Rows from block 0 of the decoder, named by matrix and row number. Rows with one number belong to one channel. Each number is 128 + 32 x the weight over the matrix's rms, rounded and kept within 0 to 255. All counts start at 0. Numbers have three digits each.
# convs0: first 3x3 conv (decoder.mid.0.convs.0.weight, 128x128x3x3, standardized in use), inputs 20-29, a 3x3 kernel for each
# convs1: second 3x3 conv (decoder.mid.0.convs.1.weight, 128x128x3x3, standardized in use, transposed), outputs 20-29, a 3x3 kernel for each
convs0.12:134123129212155128108131130130132127113127125135118122141210121123120127136123128126121128129121126128110130163114128128129128128128130128125132126126124110124218129131163129128134137128129126128220173123123122131128127129130125097129129130127126133122119132134154138127
convs1.12:127134122136128129152126119119115126127117127130130113133127059108135110132131118129129126129126124165131122131126124098130135140124130131122130255117126130129184134121129132130142124124129130130153148117132121129110129126133135133117125124132128133122128126126130128133
convs0.13:147124131131126132129128120087137124128128159131142123113132129126125130129123123139136127208126126129132067127128136127080107133127146124131127117118126137132126121129124128129129126129087107121132128129129000166130128128128168040127129082128121052097255129122127125129
convs1.13:112093109133138126180122127130131122124127131121128130131130125110119140134127114140131129117129133127129124133129117111126126142129152129134127111156138125129128129132127132143119123128130130130121140126132136139133125126127123171117125126128129128140124134126129130126
convs0.14:140115132127133145123129124126131128140127128131129136127117137115128132154127131125129127114139125104100163128130175127122140126132133142077136084130125126129122129128127130121128216129129121126122127075134125128128131124139127121132127156117138135128128126126126126126
convs1.14:125123135131127141128124164131136122126127064122123130127148132178059131128118159125121127095128134128124132120130066130127123128134124126113124129037142128129120145164128129170130157124134127128124130125111156133134125070133037139129127125133124131106119126139129120117
convs0.15:124135131127179092077129166128129122127128127119127128137250129166125114127126107117110121126148107134129120127128111128124019123129087131121134111140132165131128129119127105130126130121128102128128122131137128128107127000131175128126115119075133130091131128129133187028
convs1.15:136130131132150129134127073125118128115160131127127127135135121129130131230132130146119129123128125151131133123119149131128149112131166107141159130110131100126129136131127128129128129119125149093127131128125149138135144071136211175134127130143128124125136130132141118128
convs0.16:128127126124165154146133125129121150130130126119130149130125127145129131060127126130140133121162069100117127129127130117000130132122143125114130134129129128125124129126129128132127116126121127118062128126126125130129128137129131121126136116132133125150108144124130129130
convs1.16:127128131130144127106122128126132125128132129124125135126124127129019131129128129126129127128143122124122127125126104133137127173132151129128131128126124124131128131125131128128126124097123123124128130160108087146127114152128104129172132128130128130171137116128122127126
convs0.17:135131133130125126124126136136128130065131116124130134130134139127126137118128128133135165124080104134130156126128240129088128000134154124149122000127127056122124126126114133131131124129101129125128125107129128129191125129105167129130163191004121164111109120163120127133
convs1.17:149128126128110130119112122100132128131129128132124127119128127130125122131127145130127128127155127127125130139132140129126128120129144167127213128135131134115129129125100064131133130127129114129117133107128129130123148032123148144126132123225093129125113130125132129129
convs0.18:104123000129125131127108106128133117125127129124134125110139125131129127125103129126090033129130131130128136113129133128125129113128122124119085128130129127125200129126131126134126128126128129138130120120127127128136127126161130120123128131131129125089126105128173075125
convs1.18:127126175134129179153137132168066109129127136141120129129129191133129111100136133125135139120127126130124124130129180128116133129117134102134128128132126113119126125129116129169123134197127128121000156128123126146121186157095126135064127142123127129131127129124090129141
convs0.19:126127132125127132123133138124129131126099190126134139052174126131132067130129089128129114255119124129000131212128110127123127142000128128124128127000124127122176128125129128130125119127125037124126128117131125144122131126142126103137128130130190136153132131129100120131
convs1.19:136132139089094129126111133134125122128126130123255122138122255123127125123133255130136135165136093124078163116130124130128139136130129129255129132135132133125118129132195135128138116173092126124130124129133134129124125159127124135139135131125137134130126131125098124128
convs0.20:126127125131081129176137129084128246126130134123130104027120125127138133126129126141131117143126125127125132127132123104129123126128204135128126129130130122128119132131129137125128129123129131137065117127114130130132123097124127127134120127130140125128132124132129134133
convs1.20:126126130128128129126125243150126137130130135000137129134118128056126129129127131129147128109128131127115114112121125113115168120122124130128127128128128130129125115138125129127130093117101124128132128086083132130129127129133129184128131113128117131145129123149125115115
convs0.21:145132129136125129122045134125128129129131126129130125107121200128131128143127141129128118052162000145127127127128136128129117123130127137119127126130131067129127126126128126130128136125170126127126098129133124128126126127130127133129126132130139128153129127130127130119
convs1.21:129130141125122129133128121125130129093127118128129130143130129127143146122127255130128126145151127132126158133135119131103209126127135130141128127127107131131132109125130129125126135126129144129123129123129147141131091131128134110124136128114129147128128114149129126130
convs0.22:134135130128157071093129124126132127128136127129129129197000157127126125129126125112120135121131143000142146122156122092123140130139147058127078128109128130129129122127130130125125118128127131126106122144129108114127123097069128126128126122134130133134122129123115126083
convs1.22:177124118110131132127129151150120123114123127130126128129121236124127091132136096127124143132092126181142128000128128129108130117122132128128127128114112148131132123131129143129127130182128143155119128123131136123132131104131126127130124184127134118126129158123112132126
convs0.23:114144126130132130127154128130223129130127160120129127127106135129131129127128109133130126127128160129149122123118128078149233135136132129127000123106093137121144129128105128131133114135130127001124129117141128125161126152075130132127127131125129255125090131131123128101
convs1.23:126109146110128255129134130151115126132117169135124120060131192110127128133105121116128136130081139136130141133128138130123131123126126111128127123114118132111126127127248126134123134062132123128138116132126126128128171129128123131131140121109129133128127124110134138130
convs0.24:125123131104128133127120124127132132128132135131127130128126135130130110130118133127124130129123124133119129127127148127122136129134130126124126119133124127133129118124117117137124126138122130127125128143140136106121120130130126117129124118118136128129127131122131128127
convs1.24:125101118128150124255113182124127140130129127130255100128127182126121127127126126255129131129101127096132132129101128128133125067130122127128111127125134000125154126149125129000089128255106122116132129096096221119128121112128119125119127124211255123218122137114000123130
convs0.25:133126116127128133126128071124151133107137138118131123125129160140117128127127121127130127134135130122133139132229126125128170148141159142127125129065129113095128119129121125128127129120126133126134125129126126123129101130130130125127131131128130138118150128126124118130
convs1.25:120130255110132124130126126123138121179128133125125129103131130124129143129125117143133131098126134120071101127128118000129061130126129128127124125126128126141126133118128114130127124122114137110127087134117126134128185127120127124114130134134128128128145128149063136138
convs0.26:130125128128131130129128127119132127125133128129114128141131132121084255126150128089133127133130124121126170124127197183129148081080037127131115128122131102132131123124125128127129121116128130136129118127131110091127129132121123131133135127125131129128151135129127117182
convs1.26:115117129118144145128125133124180079127129149228126127128126068126124147139116162134162131162125128132128131144112165116129143138127126132126127125135125086056129153126142130128122134130177131122133125149128155127153133131124125115126125130128000129127132130135090120139
convs0.27:131132130129131127131131127114124131114127127127202127107142123126128122130178114133144177139127126127129127128127134129129174129162126127130109132023132168125128117144129127144130127096128128125123144086118137120110126129096127126127132132121131153156129128127121129119
convs1.27:080125125128128139133125155135046125127114126128141131131108138123164124130135134124157127128133130131133163128126111129133111128117134121158126127125127132127161135128233132123123124121131130153129112131125138214127132139126119120123194122130131129128127125125187127132